From a checkpoint of a small multi-label audio tagger.
Model: waveform 16khz input, depths [10].
Training: adamw at rate 0.0024, batches of 64.
Data: trained on notes from a synthesiser with random patches, 78125 training examples, 21.2 epochs.
Rows from block 3 of a small multi-label audio tagger, named by matrix and row number. Rows with one number belong to one channel. Each number is 200 + 20 x the weight over its row's rms, rounded and kept within 0 to 999. All counts start at 0.
After each channel's rows are labels from the 100 clips, of 14976, where the channel reaches its largest size: "responds to" is what is common among them. Only what is clearly more common there than usual is listed. The data: notes from a synthesiser with random patches.
# filt: filter width-3 conv, dilation 8 (model.blocks.3.filt.weight, 192x192x3, each kernel summed), inputs 96-191
# gate: gate width-3 conv, dilation 8 (model.blocks.3.gate.weight, 192x192x3, each kernel summed), inputs 96-191
# out: residual pointwise conv (model.blocks.3.out.weight, 192x192x1, transposed), outputs 96-191

filt.153,189,181,172,182,175,235,253,208,168,175,190,175,169,221,206,187,191,206,189,169,205,219,236,171,162,218,185,179,184,198,183,174,219,230,203,185,214,191,203,199,201,210,197,212,174,198,204,231,212,185,189,203,187,208,185,202,186,172,186,167,185,189,148,210,203,187,190,190,228,201,203,194,180,181,201,196,164,177,209,225,230,160,186,214,242,175,183,176,172,192,188,213,187,176,189,200
gate.153,228,205,182,218,193,179,204,204,190,182,187,200,219,202,198,181,217,203,221,205,189,195,197,216,223,192,209,190,223,184,195,174,206,195,226,210,187,161,207,235,157,210,213,206,176,225,212,185,187,178,225,172,211,183,209,217,200,190,202,210,191,200,166,195,178,212,207,184,185,216,226,210,185,219,211,205,137,151,188,220,226,206,227,201,223,197,197,200,208,211,234,208,231,186,253,196
out.153,189,172,211,188,195,217,205,197,216,177,203,212,213,188,182,158,179,185,201,160,225,228,231,197,190,232,212,182,192,191,205,191,205,184,262,195,192,182,204,216,248,197,207,195,187,212,181,194,185,210,224,204,204,181,220,208,242,190,172,216,171,197,215,203,242,219,198,194,205,216,196,175,215,186,181,203,169,231,216,188,221,192,186,209,190,214,199,231,203,211,205,211,208,198,178,235
responds to: filter wobble; resonance

filt.164,210,191,207,217,227,192,218,195,189,171,220,219,198,235,181,153,210,188,206,216,200,192,193,199,181,194,179,183,210,213,215,147,198,189,219,217,232,190,159,217,221,194,207,178,196,218,188,193,180,187,184,182,218,213,235,216,201,228,207,212,213,221,212,181,178,250,214,232,221,210,200,207,183,197,203,216,193,229,231,192,231,216,201,227,218,223,203,201,197,223,223,213,224,228,200,205
gate.164,219,180,165,209,181,201,223,234,199,180,188,201,215,173,214,207,225,211,207,203,189,188,209,232,229,173,219,200,224,182,176,195,210,205,217,195,204,190,213,210,177,189,220,236,205,237,220,200,185,188,232,189,229,203,189,185,204,199,201,203,191,176,172,203,196,210,194,195,191,221,234,215,209,233,227,202,142,163,187,200,191,186,225,172,224,202,210,182,203,228,231,184,234,158,245,219
out.164,217,212,193,170,221,193,195,188,173,229,176,191,194,229,193,192,199,199,174,210,221,218,216,192,227,202,190,219,193,191,215,203,216,204,156,241,222,206,182,200,198,212,189,187,226,151,195,218,197,200,190,193,200,222,194,195,176,195,218,170,222,203,200,201,183,177,213,179,205,215,203,193,202,200,202,208,240,172,204,234,225,205,191,198,218,187,254,170,209,188,199,191,209,203,233,187
responds to: filter wobble; square

filt.21,182,200,186,189,191,224,204,198,200,203,224,185,209,212,227,178,169,223,219,198,222,216,217,178,167,233,169,210,198,227,204,198,229,214,185,188,179,175,231,177,228,218,225,179,189,172,206,246,222,172,169,194,210,216,203,184,199,186,231,191,215,188,203,225,179,173,208,183,225,199,206,164,177,161,216,184,230,225,226,221,214,200,204,188,228,203,201,209,182,195,183,204,194,204,205,161
gate.21,208,196,202,211,220,174,240,185,144,209,200,195,200,193,181,195,226,163,221,216,209,198,224,188,227,177,212,166,190,126,205,182,192,185,204,219,182,215,175,203,179,172,209,232,239,235,199,177,194,191,216,215,207,205,167,200,213,217,196,200,171,235,201,181,199,215,218,206,204,222,200,187,202,215,215,201,181,176,191,199,229,206,214,217,211,225,213,216,205,226,212,145,197,200,204,219
out.21,187,217,194,201,213,176,212,174,233,224,234,215,254,201,190,191,199,208,197,203,198,212,196,210,224,195,210,186,237,218,219,226,211,175,192,195,171,191,186,238,222,217,207,196,235,187,194,194,190,195,195,163,222,166,222,177,205,191,198,231,184,209,174,189,167,220,207,187,191,218,215,220,185,188,178,200,187,207,176,216,205,196,214,176,179,226,228,167,236,171,240,225,255,170,214,200
responds to: high-pass; inharmonic FM

filt.119,203,191,177,217,214,176,181,192,205,149,194,175,236,183,194,168,205,193,240,214,194,181,209,227,209,154,208,182,215,200,169,230,205,186,203,212,164,183,227,226,200,208,220,141,214,208,196,178,189,187,208,207,202,190,170,234,176,202,222,235,216,190,214,233,209,211,166,203,177,213,216,186,227,212,214,177,205,203,179,222,185,190,231,189,190,203,207,177,212,204,222,186,213,171,220,195
gate.119,244,202,186,193,199,190,252,220,152,189,191,214,202,194,201,219,205,209,191,214,222,174,215,217,219,198,210,189,202,149,182,180,150,173,223,197,200,223,193,208,186,211,215,242,199,238,188,194,185,207,205,179,203,179,201,175,194,164,178,190,190,211,151,172,208,193,198,204,191,217,216,202,177,234,200,209,167,159,196,202,236,190,213,202,172,199,211,196,222,214,219,186,206,177,221,224
out.119,136,205,200,203,170,195,212,189,247,167,181,166,184,216,211,168,202,188,211,192,179,204,214,204,185,180,200,208,211,222,201,200,222,173,231,235,176,180,212,203,213,181,196,183,215,176,197,215,223,198,188,241,172,178,188,238,182,218,235,224,201,195,224,177,202,215,216,179,189,197,189,172,239,208,198,208,169,215,186,209,199,201,209,228,193,234,215,213,194,195,226,191,231,187,181,190
responds to: high-pass

filt.59,200,234,201,167,187,216,231,214,203,211,185,209,198,216,223,188,200,232,169,142,177,197,206,183,205,210,191,190,218,223,209,203,241,242,195,205,230,177,212,188,213,194,175,190,167,186,230,237,205,168,211,188,208,236,221,146,205,195,222,156,193,193,160,210,165,165,207,186,216,204,194,208,167,192,172,207,188,177,219,209,220,183,185,177,246,164,189,208,200,171,183,220,199,209,221,194
gate.59,223,220,151,241,187,216,211,242,194,171,185,211,213,199,208,205,215,204,225,204,205,171,211,214,230,168,223,193,211,174,191,183,191,175,220,196,200,180,201,240,177,190,229,182,213,232,206,188,204,171,224,189,209,199,220,209,199,176,202,229,186,204,135,195,185,214,203,209,206,217,234,208,177,221,219,221,160,193,208,207,226,225,228,194,204,220,212,181,198,230,226,209,219,159,211,214
out.59,223,196,200,230,209,220,240,185,175,209,175,193,205,193,220,190,170,206,208,203,196,241,221,205,210,185,186,202,198,192,209,193,201,206,192,195,215,195,221,201,259,203,141,201,209,206,228,213,162,201,221,137,205,184,219,186,197,174,200,241,163,218,195,206,171,208,201,178,189,223,197,219,192,217,194,222,192,214,214,207,229,200,180,168,189,197,212,177,199,171,189,215,220,188,232,201
responds to: filter wobble; resonance

filt.118,187,177,168,177,178,231,212,220,195,183,184,174,218,185,223,170,195,230,209,183,182,189,222,211,184,185,176,202,215,194,178,202,212,218,176,181,186,155,239,182,207,242,208,224,173,220,224,208,205,168,211,194,213,185,191,171,192,213,206,204,192,173,194,225,179,189,191,187,222,210,238,175,227,196,237,183,192,202,180,240,206,172,210,179,207,197,198,182,200,190,196,160,198,187,235,177
gate.118,215,217,186,223,203,179,195,225,190,193,196,204,213,229,182,207,245,189,202,206,207,215,210,212,224,158,209,180,224,185,177,178,213,214,222,209,194,208,204,198,174,164,223,234,242,248,207,203,178,183,220,196,225,216,185,208,202,186,208,187,181,202,164,196,192,204,201,211,182,228,237,208,197,234,221,202,155,150,218,196,199,204,224,189,239,217,208,191,205,245,235,208,238,161,232,218
out.118,214,233,176,176,203,186,197,184,210,271,188,188,225,194,208,187,194,222,166,174,205,198,198,166,208,198,209,166,242,205,225,205,191,217,221,189,247,207,201,216,195,195,202,198,199,179,184,207,217,181,203,206,211,209,250,211,194,202,207,238,203,193,204,167,200,199,228,154,216,209,212,219,186,222,213,178,189,186,184,223,197,225,195,213,202,184,241,193,191,215,199,222,236,161,228,187
responds to: filter wobble; triangle